python train.py --pixel_unshuffle=2 --widths=[48, 96, 192, 192] --block="basic" --targets="nearness" --eps=1e-10 --lr_schedule="step" --weight_decay=0.1
Rows from block 5, named by matrix and row number. Rows with one number belong to one channel. Each number is 500 + 40 x the weight over the matrix's rms, rounded and kept within 0 to 999. All counts start at 0. Numbers have three digits each.
# convs0: first 3x3 conv (model.enc.2.1.convs.0.weight, 192x192x3x3), inputs 120-125, a 3x3 kernel for each
# convs1: second 3x3 conv (model.enc.2.1.convs.1.weight, 192x192x3x3, transposed), outputs 120-125, a 3x3 kernel for each
convs0.55:516507494465521565528523484542530526465521511545523496473488477476523557487497480522480466447439453524519536481493521464526526487507472434466451495469493485470539
convs1.55:510525524497525501526490500446418417470535520518506472421437448553522462470486487508489512475473477539521503544499483491473453480494493513504484441480509528535511
convs0.56:476471516471483448464565488528469477508470482498494563494471459486500492454467510464432515494544571462516497522476470509472476511456482520469479557545494438439444
convs1.56:422543473490582557538535507422454523471498487366445528457481470485490461547534515533559586526533536543540532471552488528610622474511657454493472487628525530640561
convs0.57:551554560475504518522533556468436455487464453447473472442438445523505468549510520574581549513574618485471498476499492467533515450501540541460465450464496494538532
convs1.57:540536523516512501501499497501510511535510562484513503511483522497501475520488470504529539535540540493518513436444458478519494517533521482534577536472432475463471
convs0.58:459414491470506473497521509557568489598529528471510449455490479534489523449479526470441461487505501426498492484528533514510511483549510506520515542473496533554448
convs1.58:410486509492511482555524506454512482402523495439509531560583522545558542527446462458523493474530538489482488511522464543527573611579553470387415491446446531547521
convs0.59:430471511482505532545544523533514542469497511484485434516505546476489542504504478512513570464481486501465508516515478552499532440475482528494483446485473499480445
convs1.59:511489489468492485499482477485544465513565522486502484483474473517515471471482490503487490496498508526549525502498497498477437499512489515507523482464513456442512
convs0.60:474480421421463454469472554496446450522560574451488544470467492511499519468482502525519499469478471446478544483495443511503443479509495462460524497547600503533510
convs1.60:509524494491524510538517485415482538443454431525489528458489461496526524556520475507536522518532476503508493487519455496562497538520517531454430488472431577533423
convs0.61:503441447489454411480468456564489441517503485501536558493502494529494479470454462503460502413442459437479462537481458524496479527517511505471513521524453523477381
convs1.61:478473501483452512520516510466487476539565610470488520515503471535515442509545531474489536466502487504525543512567610500550523577505526561486480555543546512558520
convs0.62:472496497552555539590546466531528510486466476452501464469451470453499512467494464482478494503563578513478428511535515464537529514542494503519468491479489489465430
convs1.62:521528497451532513488503516484513447459489503447508458501519525510502457457489483513501518532556538545552531524559529432455423509463500527561553441474495477489455
convs0.63:495503511474511497475496514527496518498475487488505479497488478506500509485483477507477488472437428520543570502470509535516510477483454464470472437484477473510510
convs1.63:500531547493517503510499468408439461479493440507503495457452460532514486492488480536540530461473478499495471496494498503501477508518521538500463493491506545546544
convs0.64:495541499442503519451491459471489479492462529430487352513487494475513522535469457512541516506510522550493474473486503503510509303461372542480507459462461483529441
convs1.64:598518544471544534451445474611563533547411435555556510487400475502507461497509526507487494526483472528532513439418482415460434491557479516473479543471513438449503
convs0.65:513529480517536480477465432434472466454493389484448477507523509487463528551536415463513502505500504414586523532509442568502531419380469485509503499501463486516545
convs1.65:571528482513500514438496487601544484447435529588569478411447596444466457546593491535505505492502523505465469452505540466525427482495395508528391495468513489548500
convs0.66:429528480456469505532506462555494512443502517497470449477504502368404545508501492517505512465471469508489467540507467484532520488480485501472483483521518481412520
convs1.66:492499474478533499447458446568523483534473508477457472543518502532509483507548531487516503470508466500525491539465472475481441459536521529567503504437510523498505
convs0.67:522527522470500471440477531475479472501505527521553541500502516469480493424474462567585618438443416475489508446443442549578522445514571505486495519499484467494470
convs1.67:492534512447437447524517502480520523512504500528559559476459417551539536538522510526513494470494500518516538572538504493503524448505505568558585499489519598527544
convs0.68:449443473440483456573478424537495559403502392474512630534548502523450536459491457517498455511451511522513491542501536392531384393555477498495486480499487556527505
convs1.68:539535567534507498506542501384516374572602611439424458518499550538453420477503514457511480478458438467451479561494615464422487505415515501525570530503545488445441
convs0.69:424481486575582573593554491496550567481476422433478491490437441476437482465476443469466484517498588554468444460524566445518549514539514432485456477496478511462449
convs1.69:543516505504532477492505527499468454508506529487510454493486485543489452461479457499494509529542534558550524548508520461430449496480483551542540467438524517500401
convs0.70:510512521494527547568502494588535534462459480412430415487479495487469463459481496505519491442506589484477489506499474553517563493471503541472507533496445452495529
convs1.70:515520505464501482491490491493487501481524520503490545490519565491493442506521484492496525487509516501522525468510453474495510493506491543556503514408392477508469
convs0.71:476484507488508472546531486568549532444443426416476458482479462494476487475463462520510494498541560508452437503531513425540542449481498470495461518538512435476440
convs1.71:499523512465551516462495479522476467494490469460530491460506541530510482515503522491498508505531523525511496508530472463535474498512502564487497511542437522546453
convs0.72:487534487452444556444379549469455515504487579495479517490481499454474522482471519438423492521528501620472442534462500477518631436516409509505522485454443462515559
convs1.72:574545491522525512453447465463525584544422399598567557519412441466502526472496534505497492541499498530538542580388461426476495451556505556441490613506506458424491
convs0.73:447496525510471520544507553499501525463452464455397442499494501491486526484464499509529567463477524564486449488526479470518508444455439480512569434545554464496520
convs1.73:551527558489550497492487517486534569521460520488494459484454488519498493531503502486551519519499447556549523472463492413490446498601467564518546467488512529482423
convs0.74:490517533489565570503566556499486534553495459492475457482462486480457435409514625521522518445566638436498520505477479492547518491512476491427491498452381544506469
convs1.74:517490489502480526523500505522492543467527610496521536554547574536524471508495431505534509592637613515533528474468444502562579498537552507558571494439507471468441
convs0.75:507526504486460514495522514494452484522491520523485463500510490498511515422504486468490478528482460516526500480489484542486477571496480496431472487485489502468482
convs1.75:465556515546537517503528502469458525404466517564533562499457430496518478499505483533534488481520500548543557560536396562477537450512548438560483507527491509528486
convs0.76:516475497496525556445462475440436489486497475524541487504498500480456473544530512476479501503540528417365409520512531458513470495492518501492495462406433457467525
convs1.76:521532513536535536480502498494531529505515515504552545568557524497502477536524471428426450553530509469486510439477470492499530492494489466485443608593570498526523
convs0.77:507477455483484452493502462452478587435543443484484535476519485488518526478437456501447503513494528464520522479437565329442483474530506516546510524517564495491475
convs1.77:555518522544521501430532559451454461664591498497455410547511513477466530443472471488511536505500464496511500553486524492480434473480514494469517498474381504368429
convs0.78:448528469444510481585466486568517513534545550486440642542490526542495496533499481462467516432474525504454582503455481455470560433488643565485480548510560515499510
convs1.78:560520538488493495579550531435425386496421540440478504512546510542517458454452475542527554524517505484478478452473507619565495579530517522513551504420443508459396
convs0.79:484526518525500559443490505504516511477463476443456473500491496462491536501466523481504479508519495575493493546438533431495444444473468477492507450533469472489444
convs1.79:541552524527524506443485511541562580498458498661537499502437472462454438508507516517516516511496477516495481496446537481458507407514446499493532583495561529488516
convs0.80:488442458487535505451535505478543554492516484455434415461425437538518492556550445491424428515524488440493485484553552421495554485485544438562493487412404503473476
convs1.80:505536495505498466468481487483473522529581578496531480595591518519526520469492562444456473545528534481480496494453448513463506523489458453452518520479467463532545
convs0.81:483506489495411487511487383541537516442465521541512416545509512541522532540443465510533487447477518503490503522508478529516513568439588486462528494464520510541460
convs1.81:476491484492495489462510505518399461585518674497495484418473547546537418462520482483453547507456440566554486461490521521489384588605499480517443459465529492493506
convs0.82:501469521448547546549509483534513536527543483489489457504522492507410385399509552529499471474556642464469493517532461485516608541528509492464437448454495520460457
convs1.82:503483467527570542502506456505466459530494562490512516564574632435409392538517527529524538561581583506508487456500503522575559496466475502542475510476416509485456
convs0.83:477509464449452456465530440473474569464488476517426607482515515500545483503465471507470484471516547420530511494457480351431473467506532528515508558556563474514494
convs1.83:533524516526470516450518560508460485678604485524455398511490510416451559419491479498498528502506465493506503515477516436484478453479561492486523480458448445363486
convs0.84:455421453522435456494464463469403452470513428546543525514495515502388450528539555425424512518448519441533509515489447531469497499496460458460543548476487479463489
convs1.84:491509440494498496492464465533536540470387523591571599476530542472498529541526462530505551512482527538500485398506533457514503529524452555512396533601557551552505
convs0.85:487493471415506496510534528459437490533496531454487482449451448494514508485487522529529501473528536527522561522501492639481467557529568451515562534593623524548439
convs1.85:519527478477553514549542521463493552494502467445474427450478417463548477540492497519555511549553502489488486416488408491581511596593612495509472413455415493533481
convs0.86:502512526491527549532507459534521500477520491561529516476501488428478549516513496503478519452451448538477480497501519457503547533502451443461454498446500492440505
convs1.86:483499490477544490516504517495504445464502514498497496470495497559499436467496490461443462505521526565556518527518496503498464492499515494520465441482526512509488
convs0.87:528562516483440564493530526490500527507474543506446428472475508454441529525503532545496528531490467572496506463424505507515514448505519442443479485517468495476496
convs1.87:550557526559531505504513508542509574488458476617547513510464448509469474468498495492508517499524488519520504509472488435460563412491442465485508553501498534520494
convs0.88:480489468506473514527501513511522546537465501456522604510528537497470523455482473490492507491474488551481472451480535497477493474536482450477446465485459492478482
convs1.88:508536537532515499512536556482469454500532567562561498446431489511492469464497500466485477469490519511521503535557590506455468407488534552534527582461413588542486
convs0.89:466546504525532473429498526440487413509503595500505509531504493512534428530544544443512508470503495477479501431504476430527455447536541499481521515504513480523480
convs1.89:458450504549554555499487481441542434390513348520573556583561510502516540519463447491529505515557505447489492516520495580514546521504515407373441535539529525486493
convs0.90:445456440491502496452445487461443505463478502502497470490504499476459477534523499466489447538506469501481497470487482457488507482481498479505520457481457470470433
convs1.90:489525527496533508420487517416467491471467438502511551539539496462457487515485511484515501537533523483505507454488489519533515472475480490494515514563564553507473
convs0.91:446481458510515504469537532414496473482492556502494493542525518506524495459446478460453494487499489506494506400518385358550426459482492482482439519511499494506497
convs1.91:506483494530570575513531518494509471452534440564569628499475434486495551494496475531537523540560505521504541521544497509504571488445471492478486536495490568503542
convs0.92:458513477464494489463532580500447495560494459501532492512509501478501489445510528483533527448520518459522489499483487527486424492543487495489526561460499455436429
convs1.92:534539566519484490516535498414494474397507537517552543498507464463537524523522532547564541497581571479514530475533538472520541498506544547549546533446448503506483
convs0.93:460524522487493508497553522490501489444497489554457556507508492502535466494506478493467506507507498510531484485496461386510418485525552463488491503473535494503444
convs1.93:493506551517500544506525504443439429523537422462556529504504508478497530459462430531549542479506471511513521517504493516488500493464485500491477519489456518434457
convs0.94:457482481466529479513541489547585522462500443484499512494483474474480462476488488506497522498498495476492453479458541458536491542514484468518488469499514441495508
convs1.94:464500507473529512517510492496487519545497539506523515516523527530537542495477514471455481539489508532513531539529468568563470527537455541472526585518473554525533
convs0.95:433506495448502539438512479472463476465446519472459469514497496491481493467420430472480482492497465484497487475461433469531507406476464437449466439475445462490452
convs1.95:502570536462535507454529497491541539486471480529537566457419490518518520500503491530546544523517464542544517506511494502493483463536489536507495611502556536485499
convs0.96:488474478536540498536483476492463425532518596544529517527513510508504421496529543480442489492456505474469534503541417494535467542536501452461510534471549475530471
convs1.96:501425520543524536549513515380538492303481444481526572513572531494558553586509437491564513486558546478493521495520493517490604571485499515380408527512504537518497
convs0.97:453459497454495536482514457511487516496471449495454467501502511478506494514507523472499478475506517477448449525483447464521552476469477504488460490475450502484506
convs1.97:465522477513547525460446483480532537490530552513565567525500515473467433450487500528524531549550538543578540520526513509508526466513489540521494554531511501539595
convs0.98:488460472476496493500515520451462510516534540510504466522527529422475532473484451481492525484480459512522550497496534487499507488488528508492455517458450486513538
convs1.98:428500476546554509512481491520477533452473449565534522554515446505520501463482517495481436514512500528524514619534465508472463466525500408495427523514477496515484
convs0.99:476506499399534450500505478355476471498502356466435532502518505446476538500561441493535484479513534437567505468491488477503520453427425490501490524492550553491598
convs1.99:562531497532608518494540504586517534455436400640560505458424572581569536515562473538520526501507530505499500475466540476550533396473491430491496395469537453570546
convs0.100:466459426463537527530522524588608546450477466466475467493456482459481469459467483494477499447463467463480453486492563492514497535534470492496458453442499419439499
convs1.100:473504528502522510509495483475476512566508575507539516546558529549517473509506507468461469516497525511504527554545471563558487538499488541498561573448432550498512
convs0.101:506509482505485509534481497518491522532523526497473491548534526505487512463459496538543514448419434583562567444485454480471496514496455524495487413462465463481469
convs1.101:495564557452499494549568547449454463366459441460482510423408408493489499424445430502547523461488491571602548506528492497535507552553551499459494461446419539550493
convs0.102:456543483493505491492571462470433505396448504494436570468530489479473373527483444503477494448524514487488463447550485353452466480526501501514523455512620528487542
convs1.102:502505500545560537458512537504507404668624411486471356520523572449406581477492474519560557516527525479490522542512557510487553480517617455532531480535500429410469
convs0.103:451493489531578547513566539449444482492475482471512521504501480384450477506462454545533525502499503460465463435427444545549490507475471494455457467443513487465567
convs1.103:472502469510549504496503469487507473565552553530522520502508529535515494519521498504501534511496526480506535486498527475495498464464469520519524529548530538520539
convs0.104:449416440503509507426437467490490471458490516531509506498497490423437446542548526405442435536526491455454483458502439443513495472487493478477457456484481461461461
convs1.104:494503506521533551455482487405467465506475459502505537549536509467454472502511487478491502551553556479494498470480496539527526474469448494502508567578574509518491
convs0.105:473512473474497513502518515530521505521438472441554546503494492480459458487486470506499481470488534535467486433477499510460532581525461452465432482472476534450467
convs1.105:485506494491504489520534531473505474517509572524541501477477530573514455493503478462456495491501498517515522494535541535460462496496511511519502542475453554545502
convs0.106:494485509456498406476465423453505474487498432524491480479521479512479498535508464494480517557486512534515472543501525511492547559520542472470456480489512567483447
convs1.106:544522503561534496524529500474484535558509526469493494499522511535498474532489498478499560505475493498465473569476460617517522587523521540463538613474489556521543
convs0.107:462495465475486482510494515508440490505476490501502494491504514534531540475486498452484475497506489497490489498412438523470483487512456468472519497500473492492462
convs1.107:513546503512527507509529514415454485446472500547513561450441437468483500494517487520551537523539532522519518503534513485538585496498480548522457521546478530572504
convs0.108:504530503496467461393450440406510474436417516428487455490495499458516500523518469490547506487518499507476521502509524539466471348450457523517559445507516423538510
convs1.108:532497497482523498437497500600566467452448493599537477422397550511512429522556531509510469501485488496502451432482515444480399464523400502514448497402475476506469
convs0.109:466513495463462541496507496495485524515476519495482488490497523498513554472485515525518499515482475529501510466447525539514510494492507497486483521484457494453456
convs1.109:555581551549511501507528533487498498471486522592538524438406423452471479476517511530557528472510482529512504487515505483453517406464531504541487536534503556507543
convs0.110:449547573514511492527482451527537536496502525552542547450437382405452526499497492479552618428453486505494506455512558502519491456507526431457521494453471481494516
convs1.110:510511517472456452544545573524534565451474622460495570482534525585566607440398324486477506503522528576557530466505519489417462535560565495516494433447541466473510
convs0.111:419454507490502534520513449578543511425502506522549472506491505411487550506504459469503520452475512517472485476520479482539565443492437501504459425442448512497479
convs1.111:511485502420528498495496505556545399479471505481508474457463504541539465453478496483452485520518519564566516481500564478492461517526510464506501435515563442474483
convs0.112:443456485530481540556513477561566574462431472439541619495477478475430487460503446465454515451446548571463433480526541472507546515547463490517434483511453528449402
convs1.112:508544492468496430516519580482467401523527555491486453512505555543480425464472507469488461518538511567546532526531589501484451519530547482531518510454505536527459
convs0.113:434459458449486526451461459500517498492485509492498524494488483506491487492525545469460422488519535497468448452495479464478542547486459490481454457436461508437471
convs1.113:509511499511547525507491487439485484437512562523557546513506519471445435508507469500509508534554522516514519487490444602529514468483474491513464550531555502501499
convs0.114:481553500453486512495470419605511581499519469452426467523489485450484530454490506450475508511520547480471502564524504509528515518477510557491489533545460498509493
convs1.114:471506513453510503470482462444508563416513435365444479548526507534514462468505487496522527466553528487548506530498435495524486481537600504465496520416435485498497
convs0.115:480516500450450495452500504474428515494502523494532517462460485456439471455492496478467489515512485493489469476446443469501477476510468422461477491492504451457464
convs1.115:495537510482517519477514513469518519476500501507520548517527523531520527506503469494514496511533519552545531499543522535527564499526514521537484531544512557530501
convs0.116:538506409476506498473514539416466474501507521568494453448464487476499517447406420509497522528481461439562568500467488520452487509497562529473512435363487528426401
convs1.116:491496534599545503455548474421471569516495575538457414542502440528468353481509501539584611525508484521512444492547583559512497487460478527498488545486499556474463
convs0.117:455443500472485537431377605479567583559477550519464564494497547519488475423459508486392418482483562581457557493506494515451517603500591523509536566458513522479502
convs1.117:607540523517503532479494461436337449652505552487460506495489471436487500509499512551525516510486485496504490514440516397447514567565568533534472488515508446426453
convs0.118:433463507450505457457514515479478502490485476511506543483452507410453512430477482433471548505508480455477454425465468460493508481507484457427450538505574473479537
convs1.118:427476503472465489505504515461500497472457543492536543511559544551557593542463425521549496488515510538541544477584572524531558508529532542509491504597531569487499
convs0.119:479525468398521430365492456441444446531497454486504449487543483502525495512499475425487457487539489458488497454488477512490491525460529469444488531432381469490467
convs1.119:535518484578565505471434463524554403498464418613554532576493454524503487480446511538532528516512556492522497577605497511505457447469500432538498510560499402433429
convs0.120:463483499458484491488489496447490521454474481475519500487485484428433441404434460479494484470480483483473486504500547519433420512526522506467495455454458479477484
convs1.120:410457468523531529487502488503534505465501536467511479527513521467468452453476503483488497526520537518521513539535552507527465503501479541504464545519479529504487
convs0.121:463474461480470508530516526509537511524486539465503458485476468474499524394431416468480460479462466547509529421495478494499513526484503506512486528509495485467500
convs1.121:527549550479497478516505502501503462507508547543532511423407450512528500520507527520523530470482483526528504536513553519493478459531515538546490492496517547514513
convs0.122:499499479480495495464536524439476496501512523507487517519518510517481468450483465481480499498476473502486492483494501499478486536467537506488492474463435490488503
convs1.122:433508464548557522518511471523504542453465493577559580567508419490492483443474495502484480519538537527538518587548435543472455458502548420506503509520483488515552
convs0.123:540529523463476503540575480478507502526568496539478474521523457481526497512492481462491489466519479508556521509545476486519441473468425494465579522469457534496460
convs1.123:528529411539538439522544500499503463467498516445473507487530482499529459511534519470471584461505582484522542536504449516460518549477624516458491528485517463505594
convs0.124:475480495477488442513531508484487423458407552511474494502502531531539481450445413532504514496468390525499526517505459511411467489504491493453559615503580533500517
convs1.124:515572511512516493499513503509462471587453443461448500494468436425498616538525511524523577486468516478487505499530445430417505448511509471524499463440448390407534
convs0.125:524478504487517463490498543429440509525486416465466451492491481421467479435436538535488494490508556517530526527499497542523564457467495499516465501495519495484501
convs1.125:537543534510526494486496466512456479449480500453438447516486506487503505427455459509566534573558502507515509373434442426555478537539508544484502517446485526536505
convs0.126:507451501433469519458408553457448509499520550486483470498480525488494534469463509489474498456537484543499484496507504501514558392560412522472532468452484452513483
convs1.126:573505498464553538436439471482518538605465415538540500475420446468509500517511546492478482513488460501490497490405500384469455498567487562429470532487541446421473
convs0.127:461521500469488474406423535468465442510534542501524472486491467381425418534475419435464475551489465487458523449549506565568499453520529476448510585541486486525512
convs1.127:431451488516515524507499514459523489479483473453473491606607543460470486548512519504494479526517561467483495445512466528534559439502519469367464548557535545501465
convs0.128:523527512489536547490474495426457480481487466466470518525515504462473495549538570480485504483482590421424384561522520466493511503514493505482478372411481485495461
convs1.128:512520485553559543503514497573574552510509479502529522544536501494501465509522503412417427558527499519540533438461448437482491513547537413462517542580580489480501
convs0.129:464511512494500489517536528486475505473471480490464520468481503521476502463484482519489511462464469547538504486474474477473467477521490509460471538518453450496547
convs1.129:505496490525561499505514500542528500533522541549561539514498522525492518473492479462473465521511520487508506551527525452491481418444504537511514456446476513428512
convs0.130:516500505549463487504453451502494471469494514502563506538522493529488520519473436505513482505460457547449515508425532542518492574471527532515550477463487509532581
convs1.130:476518480519489504506494467476380465601515573476490547439514570526508422485519457493490561493471472485461475455511586512460446575511534517500487536570563495544524
convs0.131:479466488486509475456506519516481497477431534466479449484496500514528506457461500501495480437534450482494541408526441516476478521510517499504528517530558456528487
convs1.131:486558492501565501459566511496464511595513510499472492511498459442495587538538540501525539512499505491522526387519424381489603451559519490532526453621476415539515
convs0.132:508515510501504506470496527487493498538486514473462487514508509497488486481463462544494479467431405518547566471484483544501478489508478446499494440458454453471508
convs1.132:507558565476486494520511482444473489439480410508525501463464467525517496485489456527533534469480479491493471492500500530510516542528526552497479510503505573548547
convs0.133:438539531516555517575564432585541554434461453490510483506480487458411460446482464495540524467555559491519475519525503445549542465520467542489484527526424522471420
convs1.133:522510496488552524522512506491529475474485485404487510468517521497468440492521485508543534509590598530539527468514501446527547502523566542515512497445384494512449
convs0.134:478497459469471458542496518550496485557525514468489504479464475518496573493485488479524502481468522484505529561510534506493548422516541526505470526507476473459516
convs1.134:453452515525472484548518542384492464413505512426439482542527483512571543510494504510520531501527521469515496463472483564495488579572538484442488515432449484464449
convs0.135:490519532463549573496541520517497505504476436442448438525502480493442414390525597504558565482597676457455474526479477455545515469479454535475418506440405528518462
convs1.135:488504472503541524500501502492479496483511542446512537585575563486465449489484474483511498557595575552555559430490441468508513513526539501516533519476502472491418
convs0.136:443479466428477489466531555502427469491523550453506551484477528481492495505501511481511523495507476476453502473505432526521457458507503443466545451481502462509539
convs1.136:456518481492541490508476480473532559495495495498560577521514478504529504518483453507513495501512494518520514517486469484531548481507559495465511505473457544504436
convs0.137:461508466450501525487507492502505516439514512448507482496463474444468513482510516489501475441502516500500520477471518443468533497542512471514485502394448508496566
convs1.137:506520470541544506543477487478480505433517518561544536487462425530494485492500549509455480508517512516510499612531437495488493469469463449467467525503508514521537
convs0.138:462548532413459464476490505456437472476470485521500500483479513446478493482468495481490469504465420496510492456506493504513444458530543465456455522527509458468448
convs1.138:476512521510531517468500482463562567480463462525500487519538503482480523527513491487496460477495477536526481514512540477510525456507487557553505514565523576524480
convs0.139:461480525472492488499511454460469481501511439564492454497493508510521458479499458455491474513526461479506496515524502511528465506437480519534506441470538522458515
convs1.139:452525483531531498529536505483477510491495472488493511577533456463507491477522508503499551505529558486505531486455412477434499467512577408469514526544462439522538
convs0.140:464488463480483468484521505436447411465477483484421599449490520432517486532484447514525520458498482545531478486522488414488442494468516485535499494557616530437509
convs1.140:512527533501522506493532579587447441549552495500441408462463525450416568475501501527517530488527569471473494471460497451483600481485540489485543409471492478431532
convs0.141:507505499475488510497475511524516534477472496497527523508503519440435425488484511510481473467494478505513485491449468508488473519538497499487510496480475464496485
convs1.141:452487455520552523496524508518546536492501528495477526539545527496477444501523498466487464523556559513510506523543480488582572494515573520490467550474444534532499
convs0.142:503518477526473495432461468409491473479463542467527431501510509445497512527492468486515502457511528541459489524487524536465464305469423484512512434515504450565469
convs1.142:589496514492550557447496487632556497464405376626584533453411520498493429538566551513497473512493463497477458421417440425480430418511378483469439548410534493487489
convs0.143:479467550497492508463470575439508521483440492504492507524510527479487492494468523477431464389497512511446540438523439540419461582483522471515487501512559459525441
convs1.143:578512502473562523517497493419430524570488570399477432505475436524524472472451478528572528541531480499504497452493473511539499659596575533506513419476463498458456
convs0.144:470433481494456485486530556525537395445446467499482601493443477485492468503487529487453493491489520501456473436494510466517438521499507500481463523551542510500487
convs1.144:439502532478514585489507538572450480575575472493492520493526495516479553491487468496487517531533519547510513437539588477562670476545551472490526437583567551501562
convs0.145:532531471496514512496497504461481472472496517485475470502478499475442441469465478521499463468489488574598641540532562495516519477507485452505534508473483521540536
convs1.145:479531537514512502520522509476442477462493467453450431478482467419463447487487485549574563496507487484465456396413417488473478536542534472492475477471448482475456
convs0.146:534529550517516517498509490494456466480435455492512506494491478456450507606562468532552536501554576452437453510542527465450478481493458535494513456394464470527558
convs1.146:520515506538525491500487513540530478514504536464513514478511553460451419515498445490498502555523534489490487487461491458458481526505530464487461562492495467490487
convs0.147:482471492446499449511572463463505577464508436520512528465480439457539447493459451470487473435516508525546481502552573335415446483513417508505488525499507493526530
convs1.147:485563532495536494520566544510534385587563469489493433488500519459469508476517504459507550478499556458505528562509523485477548482479557473523479473494495468532557
convs0.148:446431479530535484469536489472455483481514421530402600488518476391459459427511538511545500473465492496497442481483448520539461482479461490536527551539516544494428
convs1.148:480477508505485508535494532523407358536545528549481490509503542448426487581507472520561533506503537474492516497527525417474573443463509467487536477559550553480507
convs0.149:503508504486555496471532486453529505438515498479505515481477465485493492531506473527518532505491482457500472460489467521457534530480506446493482489477474513506567
convs1.149:525521474513539488523530508479477539474482498510534481481520529501531516453486504483458504491479512506523533517519492533492495497455440470486496558509511535568544
convs0.150:544507480519489531536527440544492504492499516586548559453491505462530508519471448556495520462422429522475482499503494447506546565477466467477482403435521475479481
convs1.150:488506511442491500502508517491478440446483486482507472471468442591548498473488491486460468468469466538553527529554521513508465528506508489512495464499485537558488
convs0.151:477533526450482450509491497414416490447469470523560557449430401562521475601531466465487509405460432474499508440457489428490478483533536478504516464460468553526450
convs1.151:456475454512509515506518526563493478532485458544516545504528532443480544470509504443446483499518501496492516470497510534530601465484486431486435552520499550499537
convs0.152:471526495501479517524511542481443458554538543449449423487466488497507528489489505467521549497474504561490489603478583450507458502516426471482495477536470457458412
convs1.152:521515513524482506499507533520530618476473499603541516480464464485489500539537521508515512484483448522490505486409509492505551448542462517476521533500559516507576
convs0.153:440430466493484497485505500581546564499556451454474568517506501529515538489448441447439433549472506567543505464424543428510432446541565491503497446520484482471457
convs1.153:518530546484477478497527532437454432528553560511474505492459500498484487542519529530552526467474451538504517583541521514486510473496513578528538517451476627508439
convs0.154:487508529460488494538580408483526517474553492531489496510524509488527480527462492450472513479514496578538498539520518478500464490443425514467572532431491536527480
convs1.154:516543500505521488529526523489527457525485479447495471507491464493503453501542518467506606482516575474534555531491458467465484504501631480481506516499527433534561
convs0.155:483507467470491480495525533493500483460448493471499469444467515480517520419450451517491517497479466529491517481446430547462428540488504518483520495455547504515461
convs1.155:526539471487484496525525512475466504534489492490515515417454448455519526498457467513514528496504518502530567511541468447491542452479514548504478510532486491554582
convs0.156:442475471573571540599560479496536515510490452462516494457436457474504516458475431473468508479528546534504421475524508449539533546521487497517465488472500469468464
convs1.156:519516506458525514486494509479501438462495511466514461483486481520514474453478473510492510511524518552560541528547522449474437506464485518539522430453511486489446
convs0.157:468500488456474482467484538525513513535515491499413417485485531541524504485478462457488502422500493568505568451532530532488510467488524542442482502439475480488550
convs1.157:588538534524474488499476456482536570578436487546532560530501496504522498529480461539523578491487492498474478580484533481472571513543505562537501559496509453431446
convs0.158:503490488466470502545481425538433509524596578456427691466478474621512479509519479524527589456466558559451476509511495505510509439487523512452473585533579567560643
convs1.158:476475498490489496558510534488475484441520503459460538530560568491504484473455482479502490495487477518497511483488462550506460587524495510474465448411527576491466
convs0.159:444479487464485509481484518472437529488491487528553518462485525471456475535510527541539481534494486540489536430456463485524476476523497432504513461491461433483502
convs1.159:490533515502521549475516503468536517447453457491488568518540534536487506478495491494499434547568573537569525514564533514558565510557566562545506537542445607551432
convs0.160:514506520505519549488473450520500511476527514531529552464486472432483524515526495494485493455442439522440437505521490459503533515496450444474468451430492475451481
convs1.160:478495486479521515490496507521515476455515520493507483536538520559500444506521512451435439503515521546549523538557511531531488500499524471533500477490520505509494
convs0.161:503527532453536584485479475558518492479531502548528546480484488414452496459536558457448486473494537509472433504509491482522561520510467477443451458446494487448532
convs1.161:480476458517530536481472480527498490425438471515524562524526506509489453515515488487445424566562549529528516543516434529565553478527491464513479559538515495480488
convs0.162:468472449499536492523569534513559505459471456471460482480459475566523472462470458473471468473476475521527483416462498446488480517540540462452492490443450524511515
convs1.162:488517530493529497514509489510506528556515535573584525464496492543546584468466500453471498473467486533530549547533484504484467487449450536503534490446469557494523
convs0.163:488512475482535531482526489477533560460513490465521490512508480508535513496472455504489480507492509494494479472451517492499537539541494405454489479478521506455507
convs1.163:489502489528561501528528493487491502529518553524499482499482539572554540496517515494483506476466514512520537557492453567540468554474453493519526582496482513475525
convs0.164:531544549482491488506546516481446473486489500469452519492485505474490508494499450554459481431450377488522547479498483501486504485489529476466445503489481408431533
convs1.164:489526529479524497486483458504478568499522477505492467513495456512527519511506515510499472468486448487490477489476443461478413453496485573518481462452536517481495
convs0.165:486512496505540516494535524467528528464490526485518551514491455487505441474479463530501502501480479504482490459467517523452501546496482430489493468510504497468539
convs1.165:490481483516529502523517498503552546498537518514527489507493537541556528484508527471476498501483520506518524531517496515475486527483468501534546582532522522541535
convs0.166:557545479473441512431447504459507468439468555431499399491501503482456510500495536508501537477480449596480515500534549484524510340486442485516523453527493469494441
convs1.166:594495517535538516470459504615563589491423471624596545548420462507481469463501516473486501522489484512526505456394500413436480383529436431459538577443473511486501
convs0.167:467418505551463510435419399504491541437497473467498541522501493454430441541535496434488446520465447504437470490499482553488443526476484550522493452449489550531533
convs1.167:469515498534504505461488502494413431540571625507457521501536588525499450478513475454463481505481483523533518466521621480512465528490518509552488534579536532560472